config.yaml
crop_scale_min: 1
vocab_size: 42
encoder_inner_norm: false
encoder_patch_size: [8, 8]
encoder_layers: 12
text_encoder_norm: "layernorm"
text_encoder_drop_path: 0.15
residual_init: "none"
adamw_lr_other_params: 0.0023
lr_schedule: "cosine"
Rows from block 8 of the image encoder of a small contrastive image-text model, named by matrix and row number. Rows with one number belong to one neuron. Each number is 128 + 24 x the weight over its row's rms, rounded and kept within 0 to 255. All counts start at 0. Numbers have three digits each.
After each neuron's rows are labels from the 100 images, of 14848, where the neuron reaches its highest value: "strongest on" is what is common among them. Only what is clearly more common there than usual is listed. The data: rendered rooms with furniture.
# fc1: MLP up (encoder.blocks.8.mlp.fc1.weight, 1024x256), inputs 0-127
# fc2: MLP down (encoder.blocks.8.mlp.fc2.weight, 256x1024, transposed), outputs 0-127

fc1.325:081079118176136150100136134142149132097128105110173142147162133135120138143130137126106119130095163151165138110125127101157079160102143112155123114131142148131115169154121135138085164120173101157085133120160162132105124140152130146162125100142151113119124160132065147123117100124135135127086105136097131142156110144134111123160140124104152156128140132159171111105128131129112115104181
fc2.325:116120151123132114133114099117067170140133134153147106157140126099135083131093113118166085153135132118157168144080114148145140150180135170101129136152163125170132095121110078097151101119133126101123100105135117124139116127127108089099121107157147151117110120151145080149127148098064118126136108115151116068107096135120153119165124091140116104131126117130096169121132156151160142103128
strongest on: yellow walls; count: zero

fc1.618:114143152106111125149158162114073138150173133101121085116147137139136138146188138127118149092128116134151107139146115115186129138143079101135143105128121140116105134139108078149145115132179132082086137142118139096137155088137137155159186136092155132164164138115102117142079116104166149139124124089135116091142112061112092141116101172120128120116164097106133138140099123146161193094147
fc2.618:149120118100104169104104116141113116110120118137146172151126112179077136143145122167111147157140133155138124154147188120151130118134129161118115124090147099125115133142143138108136141108094130169145111088157147140099079114134086105118099106185136144119088146151154160129097099090087116119134169179103093140119147137168149174119114138166158114125111150140097117158147114101126096129130
strongest on: yellow walls

fc1.91:135129079126126107154108103116134153160100134097106144145187208120131083128163123154130098118133124095133120067159140142151123117123140122085116131103154128122137109131142136158149130114148125157131117146124143128141118123116083089107128133114133121120108097122129111158147151157143152120134082129160106170078122170146132156138166175140117157149144128134172135144087124154122146121125
fc2.91:132093179144147100132124186115097127133130149106134107096117139097124147151118097127121155119138175103104086156127120136103147164126102132140103110139142138134131090146140146133101108124139111113155187164127145135138147108094104134176159130097081106121141084167121112133127103105078118104132122128092113091110131101117170133120143088118164113139134105083110127109095139114122180135118
strongest on: yellow walls

fc1.323:135081107138158093099129085150129141113142175159126128093151118118125115152097113127136144102116159090095142110191177101100106129111133154121138153146092132142130122094142125140134107055135146132173132124094133089140142134126135086135137146145122126139131150149117117120134121153133143139151156095109129076167117130217113104111148130101124121105129087101121167126108157129167112112073
fc2.323:110153142149132138113130156158125146129145147135119143099155099169127157097105127120126124168086115131091113174072090130160177105106100100141111137174148131146117156123138169081091137159160092136116155113127094152149130113081138148088181131147134140118135090126122096151090148101159162101157102164116147116110133083113157105143099135160174131113109114115120150129149085141095147109106
strongest on: teal walls; count: zero

fc1.730:144150149145185159115062135143127125143156092136172151122169130153107153124142108129092111114110095149161121172156164171152128147152126139148134137089104102124132138119101107152164132131121184129165103129119120138102134147121111091161130115115109119160134134126124132114155119135175118140132082137136130141155099116142144109110142079128132152115153166105120151104138126083119117117106
fc2.730:173092120120122119171171108116140079113141134133166151121150121100143064125133140147137152109176122144116112118119123129130124111126124147119152088129152120140138118114153115110137083096105132105104142135128134130157125139158115092154137130141122124106109159154068160153103124131128142139156147115099138134124140137109146161110126145139089133116101096120120157134065143187085123131181
strongest on: black walls

fc1.441:124088124102109168108158162096160103100162096123112136155130163125122110138199150133120128112137130111098109117142164124133131144139135118107127122166121128088125131120094099134183123141120119122124099127074122093145142119136181123125145116186135124135130074175153116149134092113127169135143119119126125140159148106100140104117146192142115150143132150134115141123154140107094118129113
fc2.441:120134161174136126131133099158080101115098095128138126155142124096139126131097166142120114130123131114139100167112069126123130128131114135186086104104158109137116101155175104127108144113098146151129164132097144126120110082107114173099111129138125140112146179110168136140145129146138127160133130145142152151156178117117094100120104134143134148116123113086155100098108151132167117148160
strongest on: black walls; count: zero

fc1.751:119060117204180123163149145151126111106148136125097131110121186139169141111166103108103107081118132162108094145122104140123117089110129119171146128115132107122161095135158144124116112105135132174137110110170126126136115153114111106135143128108133121125172118154125127145083150132125115127136136105147115131132121115148121165152116153091116132149079116132197137115132097104143149140103
fc2.751:113165098105125143134128128120069123145164084106149100127130103134105068140119136119157163167119122100093139114139132122111143173147111119126087169115119117139114143171170115119148100109118123082115142143106138165078135113139133094131137094120132106152136114111121103137126137083103152136067152126148111112080122112105137150135109073113136082138146098105092088097161124129097114146147
strongest on: yellow walls; count: zero

fc1.691:125134119099054159099121104169106146166127106127132121179136146155086128116110120122093099126155130122116110133116139154141095098160143074135142106164125127132128166078158098119059173106125132124133068101136160137155115106151124154112114106109103151130099140130099122120099169149118145155120108121113088142115141130104135112112132119111137192157167102104196152130094131118149110131141
fc2.691:126084128119155106159119106100127084128155121118115158091098125068165143130177139159134143112129135094139123154108167105159147167098124113127105127139154132125062112124109115120167115116123115113147122146116128129111165153092127117102132117127126115121139135119188143120178082148141102114100103159139160140167121122102117138143126113151114143120086124112094066123149155121191120131112
strongest on: teal walls; red walls

fc1.469:146115135153105112126103113152132127179144124111092124119146138134159149161124173096132133160108169147105136114137166096146120108107132133132158167085145120145143124138121115135089112096111118124040104132086162145120139124081120144119114158127111129170143141133114132124119167124113126101127114122123153101126091111129104133122139104157123148179088107139102145128051092129124138088164
fc2.469:114127111133125121145139080092169117143125055111088138133146144137191060130142127129148122119084111114109109115145099123140117126139137130131137110160141135091114123140116133160124181165136175144159145123183124118133135139145145157081108116141128137117098132135112123108123098116120136135127133094072081181083120142117119124099114115102120127142150122110141136129151123123133126113138
strongest on: black walls

fc1.114:159168148064111109146148170092092124144158087123093124159113105103131110102122104167103140112127134162136136103100147115165174120172145147096138128150136152108156136121149103123139194134054100082103134125173125107143179117101134111149126173118089097158170126123112139122088173186129144116158100096077137131112145125123127118090108150083112102102147123114098155110131129118136129099123
fc2.114:134101135125154165176136182139131151098099123132176113121120151109164145139160140087123131141121141113129098138168120118122130128113121137159105161103110135137126137112072110162159109138161135109136090169107081119110053130101141121113113119117133118065132155122176129114124109128134127116118139130167106145125114134106091119132113135128168131114093115144106121116111164132152129124117
strongest on: yellow walls; flower

fc1.552:118147133141166134100119151109123119130176102125126120166122103134142104131063092154116104153143159113117133125143098183142110107109129151142153130146091126147114137118189142120146111116161153102144103124107138113128131144179121138131124159095124109172138103131142121099173122151100125147141158105119154137130136170144134192118139102133146117113132085137099148093143099116076129176104
fc2.552:154097126116131102140108155131140081131105120130131110128131120092095106113168124108126127172120103131123123115102137107130130141149153099141101135128102159098151118163116143121161107126100133156140105135078137129102121136122131093083119157159152161103156151140101123143121130107131147167116101120141126120111102097119100119098148114110105138126132146123133126121125193122141086120133
strongest on: orange walls

fc1.46:134129127143093114162139159118081114138108103085145135095169146131127167153113127125116118160116163127157139134101142115117058137139106158127120133134123168128106131154120152147112106126114096118132087126114135100126165130124140160142099110102102105148145154125134133154106129126155082104187152122117175140153165121173156139116150164159202085133065132167168141126133147103121122073141
fc2.46:139123108157097170136147118123141122090145131131130134156091132116122133159150129159149116121117116112148078117131113181163163124103116121126142154124137083126140128092134128130176161116129156126126162129143152103114123153108105146097163096131154136105147108138121130128137105112133161117156118144102079119141102102092121125108066136097075135121160103119143109142105063149137172091142
strongest on: pink walls

fc1.379:141104147112213099160097125119144178112151106115140126130200123143128098137110125155124106121133113126156142146098163098137107107124146127136115128159133098115145110129182110141158128132071153112172141159111147127150137147125103136147114138144143117111119101104154112159119161127145141100172137124093147101111144141115097101096113114088078150133158115143134147145126117144151075147181
fc2.379:119083152137144118173138124155130063153120130154087109099089122143197143149144102149135129126089141125166139111181162147153125151105143121108145134114148145112082131097132147118107133114169108121118147117168127128117161126133128147131108136137148128146142150148111127124073099128139136129117139095155147196108135122114133109135144166153154125110099144128173145125102112109111182084079
strongest on: orange walls; flower

fc1.565:133110127121126119139133102132140092138091133133122116160117146099130066116110093071186101125120140140062118133144156144095149112165096134113104138088078147074126177160133095106131140161129105104162125148130122148117133132161120142102156086147128162153134122128139114148085141169120115093107127142122130160122128110095144108114164115172121126124153144111130133131115129090160100153134
fc2.565:155172116118103129104157106174111109140177114129131140126155153092137102158107144146113139101148103125139126128146119118160132181112142179157132118175149127144147124095112151128099092135115175137149183114153149115127131109122137126109149154128107119161174102116114141116160097099131116151145180117147098114162101091090110144148145155107096163134161120141144125125146150122084115095120
strongest on: black walls; count: zero

fc1.353:130115152146097134112126144114121113123153137145121102087125146106113117078125150098108152141124172123105107137149145141111109100121099124121116149133125141125145155138138090120127117130185125151151169158124165110110206127142161129114129149107162117122142150117135121106169095116104154160120085130106158138090175121124140133160122151097115102101141093160097168104131137144173169105149
fc2.353:154134145155085152159112113121160119138094074128118132139113120151083173158127115082136167113110151112113145108127135135132186196079159116161100131155152153172113122113092188132114102145108149112117147135147106146124095116151065131141114125190137126112126132123169111145089163109144082133177165137155129124142122167122119120113117147134161149130107131137152088138139133131100103119138
strongest on: black walls

fc1.516:102077148199123148109134120122156136142082152102153153127154111110154177132174130130127135117102140176101136136140085126132148109110135116144131120116104192139125124145116146077117139113134118152105184145168132110098122208128124143137088136130128106118137121156130123135123135116153114167124100141178117135129147102184145107156143128093162120117153091106123142103128116119159151140146
fc2.516:127137166153141096169127116165128106076106133134143136131103123131133091114109136136113153154135131132119142159138095137152126156138152111109118087110158164139114099132156111103068116100166113119095072132169108130125105097094146140149151134111141099110123162116158105125109148135122117155116170120098166085173095150170120126140114143135077136130119111097134110141170151102159112120161
strongest on: black walls; count: zero

fc1.530:102128164164106143119141106152110141089131139139141131071124116128142132142152116131171122141184145138107130123170158136109137120114106141145150128139122177107124140110169111173110123094130128131134146134157158120154102093156123129170101126138125104106091173129147163098115181176128098118146081148157141121101162103171077110112131147141114113123154153147129105127094111136122121086142
fc2.530:153133100109130110160160106156132108094101124136115159100112133134128172182119156119079132087110115122107135121165096109133135127163127123147116103117126178105134139132085137105114087133142071104093107124134121144188063124090150145107114107133098151142138084135142155155152130129114149170107089167113136139160116131121158135149127110083128120124167134097143117160146113120091120120125
strongest on: black walls

fc1.402:130143122149141104169093105097118129127106130163157118109116137116176079148193105160103147097123132129096122143130151141080118126118145098145119135129106119114163104121141129091119149114156127163107140131107191108125144099133110159152126158077137139131120148173132097101149102114123073129173131121109118088152084113104109162148148123104070135131110106115127113119120104155121204158144
fc2.402:091084108107119131150109150155129151131141091111117145119142200183130093137156159119143146141090152119153125159114154117131119162127167149132134135096161074115132153124147123148138139112134150096124183134166174126141107136124139169120124128154134124157140133157160154158106125131129131130131086119170104142157099140135153090104117113123119086122163140106206108116121110134162106148158
strongest on: pink walls

fc1.65:132133118123140121163115171106121126129132128131123145099137119093111129165143137125090119150098137157102112134151171109127144133125073151113187151132120110172173117127127151127108071111180176145124128167114118120119091152153089128137127134119074150170116114098148104146106112093144112122086081110097122160109114131189150126164126134155108134183101115120126125149122125103091132141109
fc2.65:125116105115100152126170114128138113103133086143125144145116101115134117126116164141157102131117168087161148113150107101151137137086124131135114112130133130088119090109115103097153086123132162119115141113175148107132187090123168127087168151135115101169167132136092161148125139120108123163127167115102087120159113112172162147141102086091171118145088088079139112159097130096103147135136
strongest on: yellow walls; umbrella; largest object: umbrella

fc1.84:157111153111096097124133119129143136097122150153090156164104161127141158171132138133104137107146139125126150128143126106125145132121123101138156124163169144107177129080102164131119156137150108137130108114146147121140099092129152134108162127100152116148128108113118125145122153076127124099134181117117127115168085093122112094137105100154171089135134131117116127142135158134157107130121
fc2.84:114155118132160126114133128117167138104152151070134148157087100107144112097172132146130113148119112161102121137129124164111142099082139097125141112110079166143123136165146114120114123134119166093155141146129132177163104131117133116125118067139149123124153113142141106123133066096105117138129065126109131129128136103134131111139111146138146165091095117117143146139191066174117093139109
strongest on: teal walls

fc1.327:146085133086118137162134143142153117149141095091115169109129114101122161099121097113165114143120150097159113156126141121118087160101110146124131123144108087089112138131096074099103162147102129155087110170137122093108137129123135145104144162150105147125123154126109138153150127135096096132098121115078145146138173129118142113112132119125127087147121116141113121106125092127144110091109
fc2.327:108135120127146121097128174161111143103117136140145131147148115156085162136162127128123089154115090083114119120142139133132163115161130171114136091123173156147170112109158160151155132105144119109150117084119135133136118113146150144148107098103150119179132139165082121131157100144139104146150128103127151139133112150150109112129144100143153163154159125079171090135112199131125122155174
strongest on: orange walls

fc1.228:145138103091117139134144132120140156144106091085112102154108114098122132119128137127161080114123120115114113121128111134126136137162140174124124140139128135112162134123150132139117172128175142113136107163181104135107129126119137117130140173087108109099098136145117128128137095108141121124137086127124135128160127169178122219160126124133134102119133173142124103092146101087124137128106
fc2.228:134119136152138180114150104139124071114106165136158124104120140144150167143126132109110155133142106142125166149140143119132136138111113133138128105083115134116136092177133158113128126115106149139125190098105131143142107120104121130102108113121106112128135121113136113113121124132136141146142106122104127109111159111119136054104145111102140168175095142162158083148116172165114108106142
strongest on: orange walls; count: zero